{
  "model": "multi-label image tagger",
  "dataset": "made-up road signs on poles",
  "train_examples": 122500,
  "image_size": 24,
  "crop_scale_min": 1,
  "horizontal_flip": false,
  "translate": 0.12,
  "arch": "preact_resnet",
  "norm": "batchnorm",
  "activation": "leaky_relu",
  "drop_path": 0.2,
  "depths": [5, 5, 5],
  "kernel_size": 3,
  "stem": "deep",
  "avg_pool_shortcut": true,
  "widths": [64, 112, 192],
  "num_labels": 58,
  "init": "trunc_normal_002",
  "residual_init": "none",
  "optimizer": "soap",
  "beta2": 0.99,
  "lr": 0.0026,
  "beta1": 0.95,
  "shampoo_beta": 0.95,
  "eps": 1e-08,
  "precondition_frequency": 32,
  "max_precond_dim": 1536,
  "merge_dims": false,
  "one_sided": false,
  "adamw_lr_other_params": 0.0012,
  "grad_clip": 5.0,
  "steps": 8000,
  "batch_size": 512,
  "epochs": 33.4,
  "lr_schedule": "cosine",
  "final_lr_fraction": 0.1,
  "warmup_steps": 160,
  "weight_decay": 0.1,
  "adamw_weight_decay_other_params": 0.05
}
Rows from block 11, named by matrix and row number. Rows with one number belong to one channel. Each number is 200 + 30 x the weight over its row's rms, rounded and kept within 0 to 999. All counts start at 0. After the name is the row's rms in percent of the matrix's.
# convs0: first 3x3 conv (model.blocks.11.convs.0.weight, 192x192x3x3), inputs 128-131, a 3x3 kernel for each
# convs1: second 3x3 conv (model.blocks.11.convs.1.weight, 192x192x3x3, transposed), outputs 128-131, a 3x3 kernel for each
convs0.137,091,192,161,183,237,196,231,222,165,191,173,204,226,182,232,219,182,204,199,229,192,206,210,201,140,208,241,215,233,201,241,273,237,215,202,228,232
convs0.138,109,175,185,208,231,194,176,279,182,150,170,206,146,228,192,244,187,236,190,229,187,226,255,207,209,158,199,189,211,224,202,209,213,183,180,193,226
convs0.139,107,196,210,176,228,205,210,176,191,196,132,223,211,182,246,227,162,195,208,189,177,199,220,200,200,175,243,220,192,187,240,186,213,179,191,166,199
convs0.140,091,221,192,191,174,230,202,215,238,184,261,164,209,211,184,205,204,221,178,261,203,210,193,221,196,179,195,162,206,217,166,187,164,173,231,186,170
convs0.141,103,221,203,210,192,164,179,203,170,187,214,158,198,241,193,196,185,224,238,221,170,159,142,175,212,136,221,187,180,185,216,227,174,210,197,230,161
convs0.142,097,245,213,181,162,154,230,194,161,216,147,192,241,212,193,157,195,182,152,193,179,165,224,200,213,211,221,220,260,217,221,142,184,154,189,190,168
convs0.143,094,214,154,220,237,152,198,150,155,231,283,208,194,213,203,156,210,149,193,208,180,166,218,160,210,243,167,195,197,197,191,239,176,186,197,187,177
convs0.144,096,149,192,158,167,202,183,198,218,169,204,241,254,204,154,217,234,174,240,178,192,203,169,218,197,217,239,194,219,161,180,242,218,151,161,199,196
convs0.145,100,194,169,219,216,235,188,222,184,172,227,209,218,224,199,187,160,208,181,196,225,190,213,172,131,211,172,193,208,207,229,191,201,188,201,180,172
convs0.146,120,203,164,185,172,232,237,207,189,209,236,194,179,178,191,131,137,166,230,260,202,175,180,136,204,184,219,233,206,190,226,201,241,184,198,178,210
convs0.147,099,221,191,199,194,219,227,230,142,201,183,143,206,217,193,161,232,226,213,167,213,204,127,218,200,162,219,183,191,222,194,212,194,170,187,221,191
convs0.148,095,164,200,176,203,224,125,174,171,231,191,205,192,147,255,224,197,200,215,215,201,216,167,247,224,184,190,227,224,165,213,176,243,200,179,158,169
convs0.149,094,198,192,199,196,196,161,184,238,179,240,247,197,226,216,204,214,193,182,166,222,210,195,211,185,226,264,193,204,181,195,220,213,182,166,207,202
convs0.150,095,197,231,194,163,188,213,216,163,195,170,188,215,157,213,165,202,226,194,230,204,187,206,190,187,157,214,170,169,198,223,179,154,188,210,154,151
convs0.151,090,179,133,175,163,167,162,194,271,203,232,247,168,174,249,208,211,207,154,169,135,219,191,194,194,223,219,218,166,198,170,169,237,262,168,181,219
convs0.152,100,201,202,158,195,164,159,209,197,171,193,196,191,177,206,187,195,276,183,235,196,213,150,163,165,263,170,253,164,163,190,218,185,173,139,217,183
convs1.137,097,234,198,211,239,231,215,204,231,205,233,186,199,182,185,196,202,216,193,85,183,183,169,209,204,203,263,147,178,209,210,155,209,163,201,235,176
convs1.138,103,190,227,195,200,202,215,188,228,218,179,180,173,190,212,149,178,156,223,181,196,248,206,184,186,188,184,193,197,219,201,184,210,208,209,187,239
convs1.139,102,263,166,237,262,184,203,170,233,224,202,237,188,236,188,218,248,177,210,197,192,199,197,180,206,167,210,211,199,224,224,217,205,146,183,188,244
convs1.140,097,190,233,194,226,156,211,221,202,198,224,151,198,210,237,231,197,209,204,138,262,239,168,214,168,239,254,165,195,202,218,172,194,203,209,161,252
convs1.141,100,249,245,220,202,150,210,220,230,173,215,199,227,141,215,170,282,147,194,232,194,198,192,221,280,203,238,180,206,179,245,225,207,137,119,172,182
convs1.142,113,202,170,144,196,208,213,187,153,176,191,219,195,216,199,237,176,244,195,181,219,209,188,212,209,186,252,173,159,171,208,267,242,260,142,119,165
convs1.143,098,193,254,188,212,193,189,178,247,179,201,271,214,267,273,209,185,213,112,209,199,136,223,264,158,215,269,221,218,176,198,238,201,199,231,222,228
convs1.144,096,230,165,173,217,182,218,174,146,188,154,222,219,229,232,196,197,190,210,208,225,223,162,188,206,165,233,199,190,224,168,220,200,191,211,213,180
convs1.145,096,210,199,198,177,238,182,177,175,178,236,202,229,245,187,161,193,205,237,199,217,204,231,209,284,160,233,177,199,140,213,214,180,206,162,224,172
convs1.146,106,190,203,152,203,213,220,158,213,144,248,247,154,195,247,204,192,178,184,209,186,144,199,232,181,194,182,136,156,212,155,208,185,197,221,221,190
convs1.147,100,216,230,189,226,211,214,189,264,239,168,151,182,264,240,175,197,170,255,209,199,201,205,215,216,214,190,151,197,186,167,218,218,189,130,221,220
convs1.148,096,136,287,189,297,168,201,224,184,208,198,190,209,231,168,224,212,227,209,185,182,175,176,169,194,199,128,191,212,264,195,241,223,226,222,208,205
convs1.149,099,219,185,201,203,272,240,215,211,230,217,142,192,180,205,158,156,190,206,250,176,196,203,164,231,230,196,239,201,163,229,248,214,277,198,165,162
convs1.150,102,187,218,175,154,197,202,209,171,206,213,223,237,231,192,214,201,249,211,222,213,181,118,199,168,184,200,183,215,207,213,184,273,181,163,164,171
convs1.151,096,245,208,244,235,157,235,186,205,217,249,202,186,206,206,183,228,127,161,201,172,218,230,223,205,172,207,180,234,179,238,178,119,202,222,185,201
convs1.152,100,208,180,157,188,190,201,235,199,200,248,159,237,220,196,232,214,204,207,177,226,144,227,229,181,272,135,194,218,200,193,248,214,208,182,164,226